{
  "train_examples": 26041,
  "input": "waveform_16khz",
  "encoder_bias": "all",
  "encoder_inner_norm": false,
  "encoder_shared_expert": false,
  "encoder_subsampling": 4,
  "decoder_mlp_ratio": 6,
  "decoder_inner_norm": false,
  "decoder_tie_embeddings": true,
  "lr_schedule": "linear",
  "final_lr_fraction": 0
}
Rows from block 13 of the audio encoder of a small audio captioner, named by matrix and row number. Rows with one number within an expert belong to one neuron, the router's apart. Each number is 128 + 24 x the weight over its row's rms, rounded and kept within 0 to 255. All counts start at 0. Numbers have three digits each.
Before each expert's rows are labels from the 100 clips, of 14976, where the router gives the expert most weight on average: "top examples" is what is common among them. Only what is clearly more common there than usual is listed. The data: drum patterns on synthesised drum kits.
# router: router (encoder.blocks.13.mlp.router.weight, 16x160, trained with AdamW), inputs 0-79
# up: expert up (encoder.blocks.13.mlp.up, 16x80x160), inputs 0-79
# down: expert down (encoder.blocks.13.mlp.down, 16x160x80, transposed), outputs 0-79

# expert 6
top examples: ride cymbal; half-time
router.6:138113127084107111108188117145156130130154106128116157123114108106143126139142089107152090125148124119143146155136134105091144101155178115156119101144144128151140120130089094098127110119102125152119162137083156129103150119133152140158145101
up.0:139087142109091160106155158157098087137087111133097124177131153135148128110120135137098134161144127107170132105122112165115147099147168114140124130131138172146137119099099144122138106123140135121126126124166134126133143110104116131151161170
down.0:122113105094115157185179191131121115161129107109110104102131152132139052065132119122115141108137140126117161126102144111128110125143134096138164111093127123108132120120111153125121086112132108098134154109148135146118134079143059131115132065
up.1:145182122145107128094165150145115155116158142143157157104116128147111141139154112107158141112120178100135132170147138115128138122142143083120184088078146128151112119106125139079103117105161099135148155164127169153115098162134102119127141098
down.1:129124118129116110163125081144096101137137129104122153157103123096145155164134151121111151133147087149113128105138121126113116132122100122119145136126139119083153171150177161148175135139143162156138163144108163093133105157152159072105093107
up.2:143126150132135142116152147122151127139146127117135115089157136148146121112157136153137079155148131128136108163126138167127140145129073111171111101128138130131145135151121066135165142120105138128071156115128155120127169128109117074125100128
down.2:130113122131134120118137124129142143133069151109098122165139131083117176103130125139160194133138108139131147145143138147136132151144149122148092139206139107163131122077153103085130100115176132162137120141141122127187162150104128142118192137
up.3:130089099134093153109122118124094134144166151087103102112127160133149129131117109135137169163143133108129145081126093091152144098144092108094098158106103137169105112118140154127123152151146094143135116109107100142121127100126120139100112142
down.3:137104113162128163133099144121142151100144143146107117121119160137129096144135159120057121124156083127114133102128119121101119118179146137090136161123065103118099106076104137153130151152119150192119108098139100142109164131140119166146151138
up.4:146128140100146132199145104097182121073129124076138096080151134122133125110097163125161096099147132121122156114080130143116077126156122141164121134188061114125147146091123112136146108142135127135125082093128087119177145110160129135131132172
down.4:102119126148138063137148119120151130157143131137117153157192117156117149133098129124200120148133142106160149164128125123139118114080114100172139097125119142098091128122157156127132106129146105099120077136115102054138086155125140146147131126
up.5:168124110126100185126127143104121134121157120155113116161069161125163136105152133083121092097098125160162173119140109149069137140131147095105098117136148098152109129133128097090141106118176137119143151065155143105145109107128121135130104131
down.5:177116159091128102104107131092151103107154099149124131108109134126139152154140119147155144144163163118115145177143094086136161148107102138137102059133128134139155143138122125145103103101140146117132174117086181182126174121083179162106129095
up.6:110151136172138101156143129098137140117145141127160122111139081176119110082100133145145112138120124085138160147110126143142120150121125138159113108141091129080179150170146154152113112167107099131094113126122115126129117112142131109102115128
down.6:119136110146119102125116117133132127161083145089170113153107114143125122153128122094138130126175110128090122107099132137175143118109129071151137146087104154138164089077100129128137150147160123169176128141069098117133128123116156149118109130
up.7:122121135146159088139077107132096131117066111130108134107141138158100151112104118187125116147118145146078103100116190133136088150124106142134143124119119154125151129101159144126109139139088177104118106135141112110162137138144138120147110132
down.7:128129136140151121141130092126119114171116126136148089151138131142116136122144060146155137114165143132079096177183142105126133111106147144121153115108091152130184147165126141069145112139060129142125117153128105124122148122073148145099121130
up.8:121100113129144116128132162144104079132141157096136133134157158134166133122100104154164177105158146109137146176094191157166118120078130149145125133162141121112123132089123155134134080135180123100148135110155108124177106137165094120151098191
down.8:096096154139116117165160150151140112105049102139096119126170080174125084125128124124124127128137149141134141128114105182095096144150135150134139124146149144154125122133105118138127147121118096088135127159152157082156169120132106104098130137
up.9:124111120124143114134164163124110054114101108102106135176120135147142104139099120137145134118100133115157156153101115162105140151163188105180092148182129151104105119148133159160118086120137149101144105089149125118146155072108139120158149142
down.9:173158132152119121128138124098146127123148145158120156052129106145128095126121107117138114125161162128171109138159130112118142125147159144094122148118135140139115073109139123122135080094141095100147125094148128144107084109158073129102159140
up.10:152100134146140138135133149149110120167166101167115056104127144097164125100117120120123149071148137083117127100100106118113148127130104112127092126089084132144137122136099099123120111123147081106102118156151130148133144119160122134142140167
down.10:148097131101112172118116106136129141112073115067085113171162122140100093106128115131168135135145085142101152123138109104110078107143131149163106102107148208149146164104126102100135140119117132143104138145153136133148140095103104121137128108
up.11:113154104096126079108131114119063078145103105145124124160145142098135115085116136164176142122137115074121140093124116136110148138120132178138170125145146131109082164095144151110091151116132124107127118141139112126146108096128132163138177081
down.11:157167128127155116140133121150127100142133158158121106106100127123119138099136135164097120127128144133131129084122076100125084113086093114090130100105141117086178127132132097128105153123179144112113102178127130101133123120131114131115113136
up.12:112119150167099121108098123170101138160141181159126107113163150105098142120124131131103089073125155165115133132125142145150095105128112142102167113116129101130128148136150168139155147138145113127147128140154093129109093167157100085110130128
down.12:162129092131102145152126110128143124145173167169176115131147122169109096134134120105111137120134110089140175158107131128159158125124128117112117114100083082127084131143106123131095111164110121117153094107114123115084070151130128153095107104
up.13:143109133161108128140103137143122105083112141094087147156131086127118138145132157145172122121136155126136150153093122160167120129104164147148134111134127080118131107123123087160161108147140133113122120133126124115151141114129095092179124109
down.13:130103133142181134100194146121133146147098115148138115118149110142081143113093172147147095138106161109141100046150134142097128143148161155139117131106156153151120133115116103144107105112118159146132121112173143095126145140138140109122083142
up.14:153112115102166126134154170138118120141137097124139184094098182116135143113131095090143152085115148127160128133138130097127140151110132130130112089085186136098097108187133142131144093089144095119149137133121143135114119113130112121155123142
down.14:151145130119140155132110117103138112118159112143139173138121123167143146124153096134153100104095152101162135149129122082090125107139109160146104065114130154106103114142122111100104115111103115142156195134095116128111160082104146118105088130
up.15:149115145077117150119126112105145134096105109152153133160144098162104115165105168148096127178137118125130120112159138111105098158160128129156122110128125121166111121154099100112145123135081138137115135115138138116126162113132118104086126178
down.15:130101148117138167169146123144096092148116128129088151153111143118133142078137097131100122108132148132149115132103137123120189112117097108108118116170115118088177139115126138141125126095130144076116108153159149172155125106133062141150158105
up.16:120164117137140116165130136099136092173125143121116124154139122121125117132106125114152136149117119155137053133146163120197116162101140136167099146134109164114133162125136113184120121130138184139151131106168105085135100118141130151131134168
down.16:154160155132067111108094134150139083126122110149090139135164133120130134153120146116137093130136138104147094131132117138122081155119160113092115101148115126135126138086094126141106104109095200146141151122147145099144142145160088156108136127
up.17:117176166137102105131145130138087146199117142154131157104135132110121144136160102127165071109131142155159129131138102158133101122149128119096145128111148150160106147116120151100115110133101105139125169144145124133114115154081124112099105110
down.17:118137094157107124122123073130161169120189140124144135142116175096131136143141121085110160074156082166121114143117132093153112128114138115126142126133118121070098134097198146137128126148137117116151124168084120148126121140137136118155159122
up.18:102128134163132140177107128142102123148116082195163108109142127119110117127105165175137076159163108114133099089141097143132121129126108150147123127169111149143118143120099103143093135106118174149106123151118114117148133130157127111116127160
down.18:147119112126106160119136140143132147151116124134136158140145144160115153109125130149088120139065138145127138106166126138102137103083199117161137138113133124149181151118141157155113150142126169116103112113160138131142113117125130154085176135

# expert 14
top examples: reverberation; text has "room"; text has "reverberant"; bossa nova
router.14:139143136133138125135136109109081164109171125155156150115123170196138153133182137140100130121137146107147138111105154095120116169123121127130119120132113079136164112145125148122083087090101130139111113108106099139145134171138099133093173131
up.0:108117139097145086140095091160151138063147152111186139147080127131125134144118118124151154118102141132119129158121118121109142154144130130062119151118129142134091133160143129137133084145143175105159188114164132130095134116129140110130129147
down.0:150126146168136107152124162126111121131135129133111163097111165120109158091115075089132164144139095102131120150142163122129099087112151109130107148080096117132128108135115123132114109115130196128140109183139107145140132152165121112117163171
up.1:144114114118145200085129104154114139123153133140120126131155136148092127153140166133146108156123098137114115099081135086123158163135090106125118101173107137121127120131167114153147151073148115116057173096136154161120128136124121133113109105
down.1:123107128141088177166153158125125123146136145097153130139128140145157118129129150152094114110168144142153143133113118163143129122103140096183089132150119116105107136128155125129111135112129096068095124103080135162148106136134075168125109129
up.2:159125148177159176127099106150164114123135106104110119129088122103131137139143159129123144131133133108119128138112080130107098083140185112142096137143087151158115102122123147106163155166081140098182125105087112124135177128162150106152086134
down.2:098117148122130128147108132122152155117131140138165123140133171112108174104149124090136147151097099148084123168090109113150111137121128130161173140108141114162072125069154100114150098140138114144137162054142111113119142151104102162100084117
up.3:135108142111124127112147140093146176091128150141126124140139085114136139147125122152133165179160108113085064135154140110161140110160125139140106144124137164098099133103153123161175135140178108175107078102116159141140111129105142158155102096
down.3:140137128092141134167148120138138144125104134100147108120142101111118115165114114127124113179142104111166112139075121166161139168184112081137129116121150128100144116135121130178150114128143136111105147090133159079134123071153161114105122149
up.4:157129126153118109097140123162162123115107145120145112074131141122127107172145124117138121141111128094132102146125128118162129113135130135139151124109137140148079132120118111131110106208175098122164149183129135134116126113105146159141107121
down.4:139158130168102096160145139181090125138113142121149167119167104164110084095132126080132128119142108117133108111125124140140141074109165092133117126126188194182142129152101127099097143117134120122139121148148159112110097122113149174132125153
up.5:106120119124139130151142119135158187131132075134107118142113146129195168127119114163128168132109103123136140133111103117135082141122134103157121140134114132134132134122128174142093132083139164123119116119163136117096111147115120128096156092
down.5:122150112189171117131118109132147103059154129120162106141131145106109125095111143098162103149130146117116142106098132158143091134146124112108116108125108156135088111153148174170135100149136117100146122109173106144137084166167157146094098145
up.6:127142131136124113185132155143104143119142071139131115166116153112148138107173129115132140112160162101151141159108107133139103153136130118137096138087099111115133088153102203151118065087092124104119097077128127098125125147130096115112137161
down.6:113098131161158112132125130093131083089074131215139121128144160129144181089139134108093134103102152118157149142156135138122129149121078104164148083114108090131134088120126126107101122120130129107113129122136110107152122161132112145104126114
up.7:120125150120113124164144106161111145111117152131121107157168108118103137104125130164144132147136138149110137133138143144126120156122077153143180139139137115136131139095117146106130115093077121136089120161115099159111113148156138124109135117
down.7:108143114128151107138193103141105148137116073123139133105100152125157135108131170072092156095121103114142171118122125155123138121135141159119131149115126134122189109169125116147096160115101143137128102154149129142109099156143169118117138085
up.8:190140097155109111111156172152126140121130098121114130127079110115128164108149107131124110117103166101145127125183113099168179129154148108138154129135168122135141128124166100124134108121126097119137145129148157167122116125070125145112156079
down.8:117089137118104129168139083100124148163159149127149147100102116113132142131109133146120151151159126131105154146102121138129114138098168109114166151145148135092123144105111146119149111140142142089142131131136105091173102142131134187133100104
up.9:128141124103148120157110120132230126125112132109100165120139100113118103114128130115134146121088106137133126146127139155150125125123108119140113150165076158187108140132102163098131096068106139125155097114123208160113149136139128122132161112
down.9:163104159123091104111110154122145134118149166107081131118108115118090148150093132117144117146131121077113124142172123158102097107103173129131122139125121109095140170143128154132135164123091181147115123083174162096097147127126167105147179137
up.10:132130134101087122094099114159117119103162141109092107112124112157107084137134118119132110150096121115091120134178102125109143120138103137106147181124128132146127158072150130099159116130133128133108173183091099163112111115122150157122096119
down.10:119193086123180114153114109130127173170131116109128089108118125105112128108104173117140178110114132125145099102085156140130105162135106160128137149110118127137118143131100068131115163160150124146122133135103121126163137115153134127173145151
up.11:153126170154147151101143123152119119131149109123148069127130105137118139087103156156139097167112127113104111116140103078115085109146091126136093136141114121108105161116171127134150142137139115139110158106099141127129177113123142137169110135
down.11:128135159154193131162112172144146161079167120120176115151121116140110102174097113119149141110132133121096153134057129100170113099093154140110111127142117173134103145129127119148159126171133135107127142104106133121113112070114109147163141132
up.12:145106163128115123154127121099170149144122145106094116121116113118070124131106125156132096111166125120141126114134133095138131134108140157108087138150118125130121123135155096134146148144141137143134129137098137077111155136107125128145075155
down.12:135126152127099155117144121111142134130131104081171117138143083148134134153148124107224132165114081120110113103086103153091103110107092129118102124139118154159129115109125133079139130149132144165119112113127142098129170082101151117139108152
up.13:140102156121126150096142144125146127155137146101133100136105133122090045165140119150145088149126106133136130122127137116129108132144122121127126114125146143123127161110167125106154135127106109093153126154119125147128115113106143148153113149
down.13:120138122127128095136098153144127087113094121136127149113134101117091173118151156115107128113080123099150109149123184145163086182116163106150106162117134145129118136133076161153122137136104126119165131149123142091132129128116182118168163147
up.14:125135141156117079144126109134116090190099148109102115085126083086133108137126107133152151154119107105102108131130120119160157084158180143114138181155150171128131142117131127112135161096120127174168111131129085149152128090079119131121151122
down.14:144086097142089111127129146135138127119137118136156079148105178146141106132144114151131088142121125137166155152098099175182118130147122122116064097162150143159111121104137108135154125128107089132145131139130120136125103118124129140128162177
up.15:121150092128124098106163124109121104138144151127091191125063147158149123130121111165130124066106123127129134116143145155089138130147167122111140131073154073062132158073141108140159109150117113145095131157126132123159091121137130129123111134
down.15:098114123090085139137150132137082148146118111129116105147137148147128141105128151146124121124122151188111155112140098133114081108147123116115120142144098091096128092133110150122133114094123173109151157132113137123126141159169137130123151095
up.16:126103129143097110078117146070152166154094131117125146105153094101096094130133113133120115134163094079131131131161135177160118117110153178131136150143149153108122173107131111101164164116173173143160094152082112120118135129134129120104121113
down.16:146109146156161129079157111143100153163138111118117107102069114078141115130097174110142108097120124107124156168115108116113103103124159185146120106144145101148084139144150093159148094132187137103140129119123090108103071161155180093145171115
up.17:156105145109115100137157159121130138138098136101101145126113116090107121123102103125120106107131135116096109132165118161110124097175137147110153153144136145115130163074145123114138176116150180113114111111123132177126128125142127124140121115
down.17:103119129164166141140131120132118109140165096076171128157122074142127082113133136136103098120110172098130143138118114137136111126100070146116086174131131136155126170160127136129134147097128081087130150142098123091141153094135140143126091150
up.18:153132118132149149155171162119127149124110105137147089137153118121110125112160107164121155118115132108117131115144100143092130130145118124115135149126134134101114136185123161127092133079095173137095114139185117133138119149123143145099177068
down.18:121133133140151093103117098161097122110136133138185149116089157143108113154090160137116115103165114107139117172115112132180116093118129112136127138127141140081145124117144144137102085123142096090141097164115120147133133099130139158132102149

# expert 7
top examples: low tom; muffled (low-pass)
router.7:132151154132194120133154111124117097069144139121150088120142125101128152152121131125108142123067140151109096156093137135115100149130137102147102134112124129177113113191131131152137143167102103132166147105132105084116125102161131133121107135
up.0:151130134152142109163123134108133121104175107148156101143115124115148132176132168139103150158102156145148106148087108076097085152093115078111109075110082110122119116156146078166123111158131132063111133105131110108164132118144106141164128145
down.0:093136116107144150156137133122089167137146095131150097096125181095089125136155094112111136128150160097099151114067114119158167169139085113115102115136179118107096144177140151124158122135136156158122112126114114106136110145119114115143138110
up.1:133108162116139152110129151149166118149112117110108105134181090135095102099092123138134077175133070098118102119136136150110107150129103199155097140131100134160115154112114122123149171143126155125152120097107125100135143112099144102080107131
down.1:119104137128115167113131142114141122111102083109115136095103072119133110121079144150162087123101148117121174120161109143105120120129107192130147139095110124149155142160083114116123128138124100139132109113100077116136147094147129082119079163
up.2:110140070139123131132098125098102114160154133139143109119158163171130130094127140125143112128143139114161161131119122114123112134125071117130153096140053144102143129138125125118091107128135122130129124147127123146142126124208089103158107127
down.2:096147103132102100134145126116081087129144144119087133146127115152124136097072165092160143138108105131149083113123147126116091130132153140165159122174089109152154131113150137097138130136128149088138146141162130088137139160114109113120129144
up.3:114134140123118136121126054134128114098128121134111091127142117135137123131141139116101123115128094167141180104095097143088119135140149136130107121135106066145130064143115091120117103142077106137108108104122088109213179110116138111108115137
down.3:139087115139083151135158151112138154117141142168102088103133144122148178119123126143162135151085140134148150105132143105136138140145093132086116085116101156119134172146140167173109065154151117143115125147124125078134107147130127119105137127
up.4:106144121069113103106134137118134093130119163114131150176160126139100070139133137099154143126142115137125100143137139161124144119111141127096118144146120154116139139119091107093081122106141134121166157109138180117091112117126107145130118118
down.4:102109093088129082136147142094133122174133145080108150127178112097115104150131082127156053135153145132140135121122142132155151141158106146124107144129142130115125152109131139098134135107128120128134119135126120161130140100098130120114141100
up.5:141142117117118123105130122153115109117143157116116152116145138135141120108135117128139144105153113157124138117136146169184167135107109142160175137151151122090146162091157105135122129081109124117140100121155138157148096183136111138135158079
down.5:094112073075138147156156130135181126120108140121105132126116070155156137122140139141136133107126119162168119146126151123153133128115132107143128106138157130087165151115141094093126114101128120084101098078092171163140144099119193111119164142
up.6:107137127133134083098120134142147145083136155116125115076143135124129132108139119118143146092124114185091092167155116139147124185096121148132149121145141127157096164106181090118096160109119131089140109112148117097115132125139080114097108104
down.6:149151173114139163119085141119103092144117142149150127122054113113131131188106108128148103133140132107111123148089140089168155130097112173126124122129199102102067118127089144133121131125135148148119126148146128160114116142156132169171135136
up.7:143114119127132126100119135165127124131110118123123125129118137113125102150116110152117110088106148170197122139156119140136148116169129121106125155089136122140111153103114162091129126126091141097094199099161137130132154141159107123107140178
down.7:080129131106143093115130144108098104154104131114139129141154148120156110078111091136149126125146129130129121115151108141128119132136108111162118161094167177132180114134110149132151137113117080136175159110143133098123119109108103105109135117
up.8:114135155094121155140109121116121118107123127153132080127128170140136134159125146101144137142138144124095135173099106123110109131125122134178117121125099135169111130145090079155104120149098081140157138119102030113109140110124126142146121112
down.8:150161155099127177140142140119135127115129119111134117151132126087113126127132142101106138137107107124113097106112137149128115145148194101075114136114133119109096163164105160137155127174139159120123088118130171088105084135104147164149070120
up.9:128111141098081136138142130181126108151143131121118115146097137117146124105120142095125109124141130197146160120104123142121102114109129143137130110103116104116155128121100176118179129128128123129161150143137109126164114126151149101123137134
down.9:148087140164157091179132132166120125141125119152129161133141084135130140168114141160132151171118139094129100142114116144133147144125114133142050142159097156140109101110156132100164135121125117154117117143098138138145137105091152109145178150
up.10:107136098158137112127116070106133098123107090133148126137126138125136143137120095093107124141078123117160134137117138194110117114160157130109140161142134121170100133123133131126135108152145156137181092088143151068138118104107114111137143117
down.10:123147107098103112124116091127130145127120136147132126114135106119129139159119104215109124170108164142088141133122094157119119145149116125094135117122161115107135144148144123138125125162082140119120120183140099164096125132142182102112114163
up.11:166121109120145118103141132148095148166122140133118140128101191127163106128142129114142119148191132113123146112213134146138078094118148108122099143098184165105157102109150139117125133114152136096109115167105129141135123139141069136144099110
down.11:167146138121082085135149147204097145126142164125118125108167141106094177139177069140115153115174150146133157138106135109113180098153119135109116131162127159174138125162155168105130140095141132111104162134137149113135148164114097106129141124
up.12:114129129155125136111081130132095106174102108100146138152135114063115105110131117133144137118115123147133104132135099139164144122092148142112152163132175162120133126132148148114154128139124110130130133118158131123139116118128146153102114096
down.12:127094071119099116086168162091113060130147134149081185136124123141105094131108131155093104112154116162157116145189156124109128121105179126176145136112123152123108124092139115149106101086120103099124131138158112108161129124119122119122120143
up.13:133105099145087109141075126142132108164124127108098144159183098106128144114064144124110101131151105160150108117120129094116123105137127114136106132157147133079128135113118117097123163113129114142065149130152111163186138136127149142137150125
down.13:145138104096133094119148128122120113156124135131107131078116128167115127128140143131165144130131114145109104176102150114121146131106116129148119109117065143120131130089101073147145110110155128134121122128157127154151114145163109143166115158
up.14:145127102129112135133132148127144165124078114110118166197145104135161109122098135167124139112133128134142115122126174144131154097103149118088139194081124156087126108114130193120136154112168157103130107124138150127116106101137133138151168120
down.14:061144090141120105137143087111108121138133122125126122112149129169118129101136108138109133115151127124074130134153123121173129135087141126114129121106166157088165142118150158156121125100124093127140114213114130127127105182160113127213095105
up.15:137099130102117153133142135127166105133097145132131109127139106168094096132100135146115105124123103140098123130133138178110171128136105131129115117082120124109121152126091181140145162153175114151137163170116108103126135100184170099114168169
down.15:126137081105106131134102125109113135140137098134068136115147120135120146114083115145137129131126106122137125136169119137122119146149148115115125148151151130106125099123130151127093132133096089116103105136122139099189130127110143123133153146
up.16:124084101122108131126146105150120081137103175174111122125135154122115122110127135169148114117156125154124147109148137138098086099148119181118109165131108101124140106098106110080128162117123109088097115146107071110163153092171107115131107134
down.16:118147099121128126132128106157104119166123132109114115081117070114163087097138117123143116115089164130186147161113157108114116115129172097137135125116140124162133118153091162121066154112121135123136130124128157126151110119125109121068129105
up.17:135132178116136104171087137128149108125104108112139159117124113130109083147136148133124122145127113153117103128154122113110142097139173165074128165117142146106153140135125153134131119138110183145124118149152126145084134093135201159118116146
down.17:157098078156109090148147085108138101136124198142136137131145133113111140131147095107155172176126147089144133116155121145127129118115145091161120140092113141124155161111129143112109096119112164114147124119146115119068125137125178147108134112
up.18:091157089157128113131089114119126130169129149160124116137129149192093127097122146166152101085116110118132135127141133125121115137097104118147140107157073134061136138134128145151079106115188114068108113126127133174162105145166140143176099125
down.18:114150131146127163136092101103121105150107115075108172129162134181126176109093136117099133138118098162146083118117169148087141131111125109121128105130149111106139126114101130100126129138108123121151112155137118119128113147124101125133141174

# expert 0
top examples: march; muffled (low-pass)
router.0:123129143153118092148146116123108125162149169126142133142106145169142120114112113110166131104180104124145150137137144135138111149126125101134113135114097130090130135098119111074149114150138085096146137138096156148159104101131148152146089105
up.0:138100132114101100114162134147137141114067133095118106141131104089122152175137092141150140144112175128125094130165103151127137091154161115117144151127158158146179136131129132095152085155092136128176131106126108124113150080103149123133115116
down.0:143126127112145124074094102118095146186126131108122090139130135143086110135121134155163115167090156117125133092111118095157160144143095127158147110127174149145147123107156112125138112129120148099115148138155128122084142119108111122101161103
up.1:119129133089108134164143135121128078150132125166131101084150152153144111102097129137118096126109123141139132105112093121127131139126087136128093113100127097091136113130141140204117117107137092111163150148089111072160126114142125101118087138
down.1:127095122162192101132143111092161100101109083126130133123110115152068136128033106140121128120118096114167148104131118128132096107097137139166161148186126130149146149156136107126163108122173137109083109106145126108132111111150110124168139131
up.2:104138202125124140104150095165146126104133107135149127145082128125121081145134113141119136132095117109119135114147112191118104120133130157177140130099135111168089111160127133117153119156116116117137149157123102141124136099134131131159154102
down.2:114146125141137075135124115134135112120108136151146150110132114153138132116161123118150128131157125161107110165133167138128134160087131086169149152117147105118107129137138123115136164119084131157130140105118135146104084152147183145092121094
up.3:133126145081120115146139142107183165120108146080153140077113085095091132164113135136124130179148137133098093085153118140159148127128145120097159149136143158127158160153116142123117134145130133159129109157171092143119148075117134180102156116
down.3:126146140098143144097118103116142124127124112076142111115167117127096129155123138136136129126123098127130144089106171118181154139134119170111116097122112134156152159130118104055134117133175141126124142088116134161133120101121140073108128133
up.4:111124118130134133096113100130143166159123115119132133127103124093106146158113133153138133141153155100093129071129129113107127073146119166095202146139112132147159151092127095091124183105128172137140129118134117133103173112132162117093127128
down.4:092133132178131101124141136113121097111116158124145113150120122152120116108102169121137121098157169103139145183106121160133142153090160124134092147151158122073122152123120131124113115104165118145105137121124121136128118114132100195079119104
up.5:142102120139121111144139118141113109146137121137118160130080168137154166096076115103123131116143153132155147132117130109121110037122129116131132101105120110136147126106100093118111092126152105091162142170129162114149109110132130108142120171
down.5:099146084109170175150109121127150153111132098175120133141098128151090156108087150131128061134103086118163147119153144134105103132145143132148131122103095115120131117114104118135151157157099115070108115149134096155159168115133122123118151136
up.6:127101124143140094099126100127142162112155134106091124111109130123131121124117116142131105126128130093119104102117153124143121098177170147089157127127093154119132160118139145144102122118169137135095124135156081149115129122122159139099174115
down.6:095135113070147120128119131110141147129126131130109134156129127135143126113143114099078113067124155131126107133091141113154106145141121116141117126098103112087142146190116135129105133102121147145124214104147106097137097119151126129173134127
up.7:157115136130138140110114134133134146101105133110122150144148137120116159119174122118140130162107089124117110173152127152122159143103126126122162122114134105136094129145128116092126137095102142157108157117122141198098191139120150106124139130
down.7:117120109088138122130155116155132136114150104139133171143151142125139124124132136114156116115124102150124077135116110063168102164094105124109149134102152139143143130125139130093135153123154114148132152136113157155119139080123128112163040078
up.8:158148147119141126136124124131162134156068111128147150140159114123134146149148124129138126181139112098114091101130124130134112145120140131105149140094153166163115145129117160127064147119112151115156129104160126129090124133099174134106105129
down.8:156134118112121108136150185138079114161110134138100153129110121101181134137135125130144131120134166114125107128159124140126133123175130095139141120135140118111113124131090127141144128109142170090133094084127147140143090132133162154106129125
up.9:110110141106131093122145142126134133094119084127122101120108133091114121121127065155176121122112102114117113168093103110132133133109146160121136120149180160117129161131138111119113146096101152130095115090190120133151129090117170163132140074
down.9:098131146181163154146119154095122070151161133107087118144117144144131142125106145145134132108111121158194130129113166128134118118130136149139133144117094074127113130119138123162126118142171165113111102139139127092095105131154135124115115136
up.10:094107168126134133133111151159121126083136109107152167094130156114147132112121125137139103164125070141112117121170151148143120129109165135139100137168129166130139125125116120120129181132138137126130085090140133156129155111101093120111122115
down.10:148112108128136129121115098150141133114143151158096116145120176103119106154131118106143091182179136103184110145148156115171065122120122143131102152106103090140135145095129152126122131110149138122127182151091097186132117119086119123126115117
up.11:101107129140125115078125129133116126157109141148100136094161109119109103135099120175129092128111140160096123091151135129132144102186110114140113161140137148136143148156123090145121152140137137145165157118133111134129163119101126083127123123
down.11:122134156143127104115170136143133115076120117123122140136132102100109165150100126135139172169155143136163105143117142126114145135133124099147155165207160196165135089128121129129159097143125149128115088120170135117119173129108121150138136090
up.12:081115124124130160140126106138122157137152137128165109189113153108088174139109172082174112163113141099092134135097135100113074110153114136103139126111114114123125134150127112078123117152116136131148147110127118158093118156143123080122123164
down.12:101130149120086107147147108141121104106158124084135147173169096098138126188106087096165136126162150121105186155118113134137093104110153111136123091110172104115110158122128134138138147159134157136128134134150122090100131152114160130092148134
up.13:135093133101124120147173146137120196141111123093097172118097123140098112141120123165148136196160126121101098119111137160143089099162169117103137112144102154131122156136081130125160117112089127127142132122127128194147107131130166132079188126
down.13:130164129131114106105138120135155116158153107112155140081110153094106147136146092098134137117138142126160125105125166124148174107160116120121142117103217097120146126160151135152132111147111116134127156126129123105077117114154117145116150081
up.14:116137148116131073136116134172162152121097109112172135100082072124123120121150156095176199109103125114140112162122171124169118122143147141129113113107133099146130130158110146109159119157117153165142116126144148154130147113114157127151152154
down.14:123153106095088166101148112152127176147122114126134150133125119081099129120116138126091164144133144121148155079110140134082116138155143136135143099097131175161135128102127158169176100160129117144120102173138153125135112136097129112148124136
up.15:144106137159136141120155132116142162141139121122114093160135113128127087151119084174133096124138121110108119104146049173144150125116175129127114136141123157125140146152181133129122134090131131129061078142143122139149137060145178163155135108
down.15:155099166092125155112138142152121116102092136116128128107173164120135098157138135053113161134110112092159104127135133168106137118114127086119088081069134134143098126109120177142152124104135135140177110176127130144089107123132110106131089142
up.16:174099104149120157148120159139133116110172082132138117120134144109135124114144121140128110137123129079101128109153109135158123131123163099117116110145116138112101124142170181096186153108174103128157113122151087106118124166115138108123153079
down.16:186090110132090111141170147115143145105140139158108090149139098135133162150170092156133116121156146114136128132096111120113146128129142070134095137148078168119133102116155132101131120133134099156140133090106152117136120111130145125193107123
up.17:125136153094142123110103125127112134131160125124099108120148140119078073132121144177101148121130141139114104068142168150144149132151120129116114146079137118101151131132132137170143137103107114147087125129119117166096135133161115129120101139
down.17:116129140142153071175116150171125152142101138136105141103155111176193111115134129098097136134139117123156140102102118150135144143189133116130121118125118101103127133100128207104177152117132128124168105098118145112107092138146096136099136108
up.18:153129116163121143089128124099143114158122147113103175156151100138159129129143101130100124160155139140126104120158129127155154153139157113149124129157160140112081127133164110135156088126111128158120131109138141134137132188117091103086137145
down.18:139105151116147141093118135102158088133150147092099090140133132129104170085133137146106142121141156167158122106115094099132160130123110137176127112145114128141129113107130090132108087121156119145135150148117134155147194120152121130146120111